A small image embedding model, trained from scratch: 11.4M parameters, 15200 steps.
Rows from block 7 of a small image embedding model, named by matrix and row number. Rows with one number belong to one neuron. Each number is 128 + 32 x the weight over its row's rms, rounded and kept within 0 to 255. All counts start at 0. Numbers have three digits each. After the name is the row's rms in percent of the matrix's.
Before each neuron's rows are labels from the 100 images, of 14848, where the neuron reaches its highest value: "responds to" is what is common among them. Only what is clearly more common there than usual is listed. The data: coloured fractals of 300 iterated function systems on busy backdrops.
# fc1: MLP up (model.blocks.7.mlp.fc1.weight, 768x256), inputs 0-85
# fc2: MLP down (model.blocks.7.mlp.fc2.weight, 256x768, transposed), outputs 0-85

responds to: brown
fc1.334 108:125162097133166180152138116151082117097123190157165106158119131136110067145127087136139139153085141131151083138123153137083169178128126114141106080132108140070104134125128137148126135084151123079124117116129087105161171085143143129108118100114119107181162109
fc2.334 107:107128142148097103137121176087205161121109159095088229119151127143149146123080183121154133148109143143103140106141174097205073077118151148124216160125190140128134053174121142133085086139089149187090164124191122180130152104122127102125126139157157143072118156

responds to: brown; grey
fc1.58 079:126131178109159200152123110159135145128077184096116145163146109156073099101126126100166152136156090149108115127108147071140035145123118127177099158129094051114116164119121140103085137085146139137028176169129147114110138128138077168129090154073094092137191188
fc2.58 070:123124077186090118096118129132136081137148137160134133145204152094172173122104117134131100098122104102145119175107157199158087084158119118133133093120125089100145131166095151117154128122109152051022126133109207145129044111179088110171075143121100101124107079

responds to: blue; yellow; grey
fc1.400 071:180163169110119176150155132190149132087113187150142136133146131080121087143123093170110115150171096175140140117116167156117108210144124108152144140143114143135133170140103097126112116160095122098170125143135167151125119136143117118116113141089161108198106119
fc2.400 045:194127103181108111086119163131152166131143088156152088119120172132113143084143169119096103073180107124089124079107155108098211109146149133144116129067128067138102177136137089120048135152040164158168082105142091153144154164104126139176152163123112117114109111

responds to: yellow
fc1.32 132:102153100157109081064102142134147111076154063109090142174136139118163151109116183125137167129137125158112127156119083087125136116183139168147136155086107139142108156120191075150102104176077147181115137116138168158190172161113098064125143094148102169077134087
fc2.32 125:165112101193084094092070152120160168146157131138133136117105183107115166057123172121080112101188152109085137097138117120156113092169144143167161148059165116164156111169156104110074107118102138169111139132148162165148128177138080102166122149130135156073138159

responds to: brown; grey
fc1.7 287:097089122115109078125148179073149120160148107120097141169152135083166167112080183135135089105166077102084164143115143112156114069128184123074145177097146144141144107173150137114157077185079106153125151151175153177097091153138155095158090074169167179084080116
fc2.7 270:129135127160071087101111150103157102114181122125071180128171119136141200124108177103145146133129134149103175117115111096180092066169135171138171164113150158146117084160157132127117068157086156122079162131193151195138099125131098071142100134144138135054146145

responds to: teal
fc1.722 128:130130174097145128150179122120162111175146035152126168142153077134107146175194123160170164170097090180162168128143123145137188117109177124083144112148152159115092093110163138195167125144098143123188068093167083171167119084112166131116155123152135122142138085
fc2.722 124:147124111176116118102101167130147174108122126143145102101097196096149145109107166144100096086190174073129130101140150127126082068147107142165121152087146090137212167164107139080101118145094111132098128143134119142116155157124092131186069169108138151117119189

responds to: red
fc1.77 103:126098099084119121144130149131098157178131067146181092160149182122119089086162174130161115123112118158142138172098137074107104148132166107117096113118076070110103141150090075204141162126100164150080050089133160117164157139068160195163158067157100161115093120
fc2.77 080:112134073146148126113081112127180152122132133150141208059118105173062122130157139130117160126132154140109116112140126159157170124124130143128195107158145159157108084143209124174074128084137152167198095069142143151166171127132114116121194165112117118109140168

responds to: red; orange; dense
fc1.27 077:095154144121094161108138098137148148154098119116095118095151146170082108179164080167091132144112123063174138070150049145172123161146073157178175104129170086126167079097135137168108109093173170100116140094112135098136116159131107119121151114129079117158173152
fc2.27 067:112131155161108125104097124072104192140103075152149108107107140174103091142172165104143121144083147151101099161118109086072150145097148133170106077162087138158135163119183115177148167110140165162204079050124071150180238130134092144148184118147106098110126127

responds to: grey; brown
fc1.533 133:133138119087174174129129096167109111128144180136180113117094101110081104114137090110085168117098136102149095140116119191124132180095090134130116083141085094062119168129081118123153156096180072109131068100090131064158155136140138197079158153118107127169159129
fc2.533 151:114195155117153169134129094154108161105051177087121134109109091150117087158129118111166127184083191161130120113145173103106124165080097144163115157177098132149094156104120151117076127084184141195130160126105086090131198096156130128117129182073093074137129161

responds to: teal; brown
fc1.71 163:181149082172138162114100125158109178089156165150155126107108140160103122096170100082086162117148180124141084120089129172137092143109084153175103115123133072128136155108100115110124157041163104106141097090100123123181182150167077157095169186088099100143183167
fc2.71 170:118162156146073108123128112105135097111162151120060166128197096130169184136116138144162130158099151182140166187136085121147090121143100139111147122147109165175097114140138172155116115114105159089065154145135157160131063087160117091122121164100121088118123149

responds to: purple
fc1.348 104:158138176203092139132118166104155176068090138163125140128153136145102162129101179130116117180138185120148083195140125100144091102071133126129153144120153127160152127132095164107082123102133171156095144144115154154088125082203092126137146188098170100114110173
fc2.348 082:092111127109112102138165151089143100188120129111095164175192093086180159129114161127144117103115127131113160158097147169153170111075111120099147108130156163158099098139134155102148112150097111161130146144156127163106072120158146112192120116154131104098125080

responds to: yellow
fc1.636 114:132189208119113112116133095124151083118131122166155143140140102179098141169124149136150162189090138162163120234126118109167104122106142135115169130175112136152103118118112111192159167106116156078112103094132170131153111074134113136075134138095148128162147091
fc2.636 117:123113071147140108109089136123171182126119073120172170151092187096135114104141151144092092094202120089099118075145151154169120104121151113177158143104151118115171078140125130115116139145095077131181089128107105125104230158131119129168085123125132159092114170

responds to: orange
fc1.724 157:149140157136113127076105056140159144130149131165135137079116121153096113129182080136132142125085171133153095097134111142132191164170057173133135133080133107093124094091137135168148152109170144116109109065123077104139116186119074152115197186087131058144137138
fc2.724 176:131120137182151161121080135158114223039101093154189084101096205165122064113167135100097113134125175127123053108108143067094149141137143123174082101122096083128188175133137096127067183093133152132162086083080117104143185149101127182156156147109099122153120185

responds to: yellow; brown; dense
fc1.516 117:117140184097161144151160128137116102126093117147127128125125083118096100159151074132125134115082134103123085134142105135149126168101088093062156130151151151157137119094108136170124119071151153076147111090076140081118061111118172138116188126105143042169112121
fc2.516 112:121160158076165167182200151110176114100065107132124175145143079117145110162103114177174106155087116126167131144169186107162134120085123112103156126158145158105118083082077141149148127174105126146117139149152062129089126087083189139082102109148158124164091112

responds to: teal; orange
fc1.318 118:093100150174122157108121181079112131157119183088086164143156123150152113143119163124168091139103209166099114138095135070122079096106149124092166130136129148164148087192116175104106138156142189145076186161151150128138125107143132099160110077135197142093071150
fc2.318 135:141151156165093127091109099154129085081181088153089147081159126168112141144153107121149176143117162174160124133154077046129219140183129181172124132117101145128143143121159115149069142103158189071085111087113147124164084144095094121144125194072097094134177154

responds to: pink; yellow
fc1.74 079:149142130119147131144169101148082104146087183079081156117133106129091105165118104146146175138089102143163092094174124176155199190173116139119130152165093158082124139117141154107117103143159080105091155142156146138134163119157141087070087167103125147100111175
fc2.74 076:149148169165083133099099131154184177087146137165093192042148129170119125128157139131138165163082169123136124156179129047186088139161187153168194165135176117140123074143140112159067124094163183163105126078140156139140110122134107136090149193101142121118174171

responds to: brown; black
fc1.567 155:187146143138123126091101114141106143117125139175107146059118128156130105159185132113164182162093177162120099113141130156114104190137067167168124116149097119127151158102130168131093124095181130095087122089098114116184118078125094130150173195042090065110166149
fc2.567 191:101176124121096091128156098100095074143148098131099098140165078140143148146132131102177161158099125179143156141100106121095196145136106144118086115151072182137066170106147125181136105153098147123126124110150109165163103100106151111074145119159063097106137096

responds to: brown; black
fc1.652 119:155107127100123129137139184116163156137082133091182159146110148100178138090079150135087075128143117093085173103148109143156085090086174103085135166107146088145133095144103131096094128157091115151104130208133167110093161139146107166156076113188170202121071168
fc2.652 145:102158163112129117157161135110128107133101232061088176104165086127162129154076150133178119171077156138125172121137122075155133136110093138084149139171130165126075103123134174125104091113122113194082205161146107148109101077165171109098116165107123112134114117

responds to: black
fc1.631 116:132170126158133148085084099096108111079130072151086160104128076130137110183175144134176142155126146145166141095161138099118176142155062140173152146143131158124066154102123150159116101122102121150138113111165069148160148071090089119108136178096129072092165175
fc2.631 106:134132158178108137088099111102078175112107120087082065143184122128150129091118151111138133148107122165099149138139126097046190157107134127137073117144087137203122218123189151120086118080123188145173145109130160141135108108152134116196163161115060069139120163

responds to: brown; grey
fc1.81 216:158173133154123143110100078160102119117138090169141097069143136153100088153163081129133166133088145168183086163100121115108155168151099146176091095120101121090129161075128103181121166096144153077109095056097083109160106135092101161085154169082111075162176132
fc2.81 203:147162169172105151122119141145147221001104132114139151095113168171123096127143142142134131152147161151162085156168127020138125146116132147174145129144127066172150128134124100168048179083137180101136116132079113098133145123117095166115124211064130118147134200

responds to: grey
fc1.629 083:108105096123099148138116155091064150122109100184159060074086136115108151104101123107116099129146161079103143139130086101115166115155172084136055126100114098121144190147128116124129114194108099137100107153114143121069114140125173118156118124094104183100099188
fc2.629 064:134096151172146146130110204137182230088081181115155176119087170114128136090093175155096089122142142083097126084155137091166085092106190111120169171115194106135180105168092116077094113112128116151134143188124124125100153154158116130174091146123175162120106195

responds to: black; white
fc1.485 083:157144140113083127101167097141103104143183121178073146080100069118164131159211124081152185153128121155149168145084102134117102185167145148159105093152112205128141127135152164131119149135166125156186126070193128182186124113163123151127202129153075100113137099
fc2.485 094:098152160098111089155164115129196121093111062112094241125111101098145142182154140162139095130118123138117131141165133135218092130085150099130220139166184154176122028115151167118068117118129143136143100118110110112111166096083143098147117160088152127114090146

responds to: yellow
fc1.192 191:165107081180095069080092165130103138135174136158099105098169134119106170087092162091076151114140139113071117131075107139110123116172127151133111140068113131125140159211164096111130083119116107149099163162178173170155099161211070076151124149147098158079151112
fc2.192 200:131090072164102074093088164122129153167152118127123112133145159084129175072108173087094120084154104123085153099099104162125114091153161142130118159090123117144158150195160105135134096146074133167131118136158165162133072158133086106185136124148118152090113127

responds to: blue
fc1.182 252:098127153173073107092131142072114117145145106102083133138184110124176165115095190114158122133118135135099160157098095097129107100145136167106138170122127168188109121163148187120130072163094154155089175154168170179111081117170084075159111141138132108087102110
fc2.182 286:139141119180078112073095103129127115156179172111065136098150104147111179110120138079125176137122198147108162097098069150140104115160103197144127184124105154167110139166170157116098089091158144146038171128139190148161103123183089082131136184100080099093170150

responds to: yellow; green; pink
fc1.69 152:126108108194081100091090163148164160133163091117143139128158176154122170087132146081098152102145154140112130102087107056145106089171181156160146167050159146132157127174163086115106093159122153132101137123165162168139132186102091103147090138130147173081147084
fc2.69 172:156137141210083115066085165138165153097160090139121151145158168133121173081122170124110137101192144120130117159124110114154090078172106164182173159062142084169133116159157095140108133132071167125113130119134161153149071161128041122169111144106121127102142158

responds to: green; black
fc1.729 131:119048064108148123164108155136140148113107135105150111206135178128113141089125137109065101088190068110127106113112103113141116152104167094166135108104121076113105123137134056115137133132099073166166124175122144143118128149137140115143133066170134185142123117
fc2.729 150:156198186189096153095092127145100154065151117141080097092150138149144151097111144120150151139149179143192111135128136092110090096176073177151107168108091106138125155116117129155085126129111177099066146127126163142116096154127077117115087197051098082132133203

responds to: purple
fc1.508 075:190090137155062098073154146163184163147127114179082115055138153112147174149122096153118127102115191113126094095165137113117126123156113145168152148069110120181110137148128170083095095082182144133095175103189109135148168122127086118188150163110105112124163188
fc2.508 061:116142138162112114123107164091123178076110163094116138140152135127161171094074169115134117143147168131124162116109114121133115093099123142151151145123133137198119132174129160082092053123092125168121180157138139150092150108135083073203124176106127142083084147

responds to: orange; teal
fc1.495 067:095123149137159097129124147145135125108120114153138144124132107160087168090152109107132129089102142090144174106180088107104148156146139100139135128147117146115106131142108062162060103096092111145169109105121086067196139154137076125063108191099126119174161199
fc2.495 071:164188116188082119079114119134168103105195076136115207089127112117111219136115160153120156108160197122123127135155101131177079116126083182143197163116140121195134085160153143121092093096144149107098128119136135146139141121208078116151138201056114106083148163

responds to: orange
fc1.130 114:107104125101115123181167176061122118147086082071148112217144094066176140134083138126134062139172128145126147172121158202133127095086117083114138120148156146172093102118103172137164105181089092138159142182162139117118145088117151118132097104192143163140049082
fc2.130 117:078116152153109100128120187109137137087106099108118147143153159136144151132087191147137093133158071116086158091142162046139129051140189112139145168113155131159156105148154127116076092175080163130118161137151148154084094138098140095196049110131156153095087131

responds to: black
fc1.520 139:128075091086182167145179139130117114162066181037140106194122143067141104093057147119099088110194098106129127129108170127131095118096088075105119137115111089095121128173083129044174122157108086141148133217124149084105087141169140140156044114141127168160107134
fc2.520 156:086164118075142144170163113118110100137108101132152125131126118104187098176120122131179091160129135131138156063133172090126140114112127096104111125147113196125120118084126147135114103194119119151127149136128069119092197104027206094120048092123132140124084118

responds to: pink
fc1.65 091:141132115123125072095134098149131117133173150091111120084118139099095226114098128112072150056188129099151157082162134147162153127155126156152109143056115128141128131170169134145084083102118129136084118128151177134091093172203143148129090144144115123126133186
fc2.65 097:147069114179161125099088176107112194154079160122170041156087180102115067081125148106072094067182122079124093085105131137086138122103140133152084115100115095144175190170114120137151144122099106182176097138124112124136182169095112162168123144153083178112109130

responds to: white; black
fc1.309 073:163088165098180128141090154160173193170130149089158099158075190090120063139131116139114099109172084121146121133149106131094110091072190084144163125117117089117189117116162067141107193075137103131171118129090128117142127161126135185166100108143133116128130173
fc2.309 071:141166106175104103081066097138140122134162050153104158121140095149086141133151161125117164156096148157102154071136129149152135100124126163164159166118125164176118083099202149155112103117130183143150148078130138143138163153079118101167158137083094085093150158

responds to: yellow
fc1.711 091:156149180153121180128136193150122197078115129106145144057135143144088098088121106142146157160120182153151102119142104093106108132126135098145128155126132142134122096166106149106096182083197137153125146118136133072097159100150101119091152193117117111156109201
fc2.711 082:092165123113114127133144106128119033184170058139133141151144112102195148166139130123131108118116163154107149138121148153143128102131087107113133087124110154152120111096147193122129123142129155105105126117089116099118131126097159104192098094076112078122121107

responds to: green; pink
fc1.158 252:124177162113127153146161089116089098127112147133090107118146093171150110165143110126173148189075163192149126158117109121094159179105060109115102077186096174157100160070108161157131136135146151134099144093125089143157130077097152118090162119120102038130111106
fc2.158 285:118186164120117154141154107122056107107117099134100041131170114150155131173117140093188144180105168179141128180096149099037116150123088135126041122177045141151104229110132153160103112123117168106111145127138128139138109086110145103119127145117069089120129127

responds to: orange
fc1.323 069:190164120095159117117179115145133169147171164095158147180132104109137192111152166099079184117145150107136176132079144091071103098054085144183119148158153075225093160159132132134108122157176105197161078149153145172099099123060151166079087138111109176158109127
fc2.323 061:109088072118121101128155140119183083186142111145108225093080102113119148160125098119120133121082183113095136073147124150187132103116179149095186134145159194089187046147151155101177088139173109064085139116157121128128156134214138136128125150109139133073134132

responds to: white; black
fc1.262 107:118082171152117114124120192135134169116108161077122150142117150130098079106083135137095104082116106069139059081135111128131108095135154077100129169143137090052145121176134135102121133137111146069147169183143124140078101148137126122097098114156158180165095147
fc2.262 123:105155130164111130105111134109215147084122152094119245101108154110161139118107124167117102127153179118132156080193130116246090113149126144133228165108193125134166038150126134085064118130116128128041158128113124117133088129161082125158101168106175135135120161

responds to: purple
fc1.160 074:114185117160152129133156139144139134048133132110117142143186123188163176153103205145108172193143139138165134117107143125123096125189117188126187182097153092103097096123122127163114077137078160141028113160143103155133151145160139091105106114120178119086191136
fc2.160 070:155147122191110101089122140118194148146102122145140186114117141094126181119139153142109111110124116109112126090171153137204111070092156117131192186127182152174153103121153155073091128106125147204161145104141123151114134130152124115173127164099146115128108156

responds to: teal; white
fc1.196 143:179106149133163130116156116147160134150121155155159138097066137113083079134139101145082107072153108111147059122144113128134162160103117101142155116112125106096135111123113123119155147087158085101129110137102111088123120155180140158089149156104145089176150125
fc2.196 179:119171154143127150146133143126215161060083120120144234102134146150131118139142139174146123152127127136156131116209179021209098091118107117144216147135196115138147033090107110141056141133112141128152132116111071121118128116092129144126106156088174105139127186

responds to: purple
fc1.331 073:083136163089115108142173155133179095057087164126148188122123108143118118198159126180158075114114118117082151148126144033138121077106137080105165100167113079123124068124075102127155121129111159106077101110116137147142137087109110191124162120112154136143068152
fc2.331 082:146118137170088078099102165113220153130148091157111232106123108141126152093129178163129149125122149134126139130171106129225134092127119155122232114120210137178129046133150154146133114102113148137133130106126102155141111103206115127154141160136159107093141167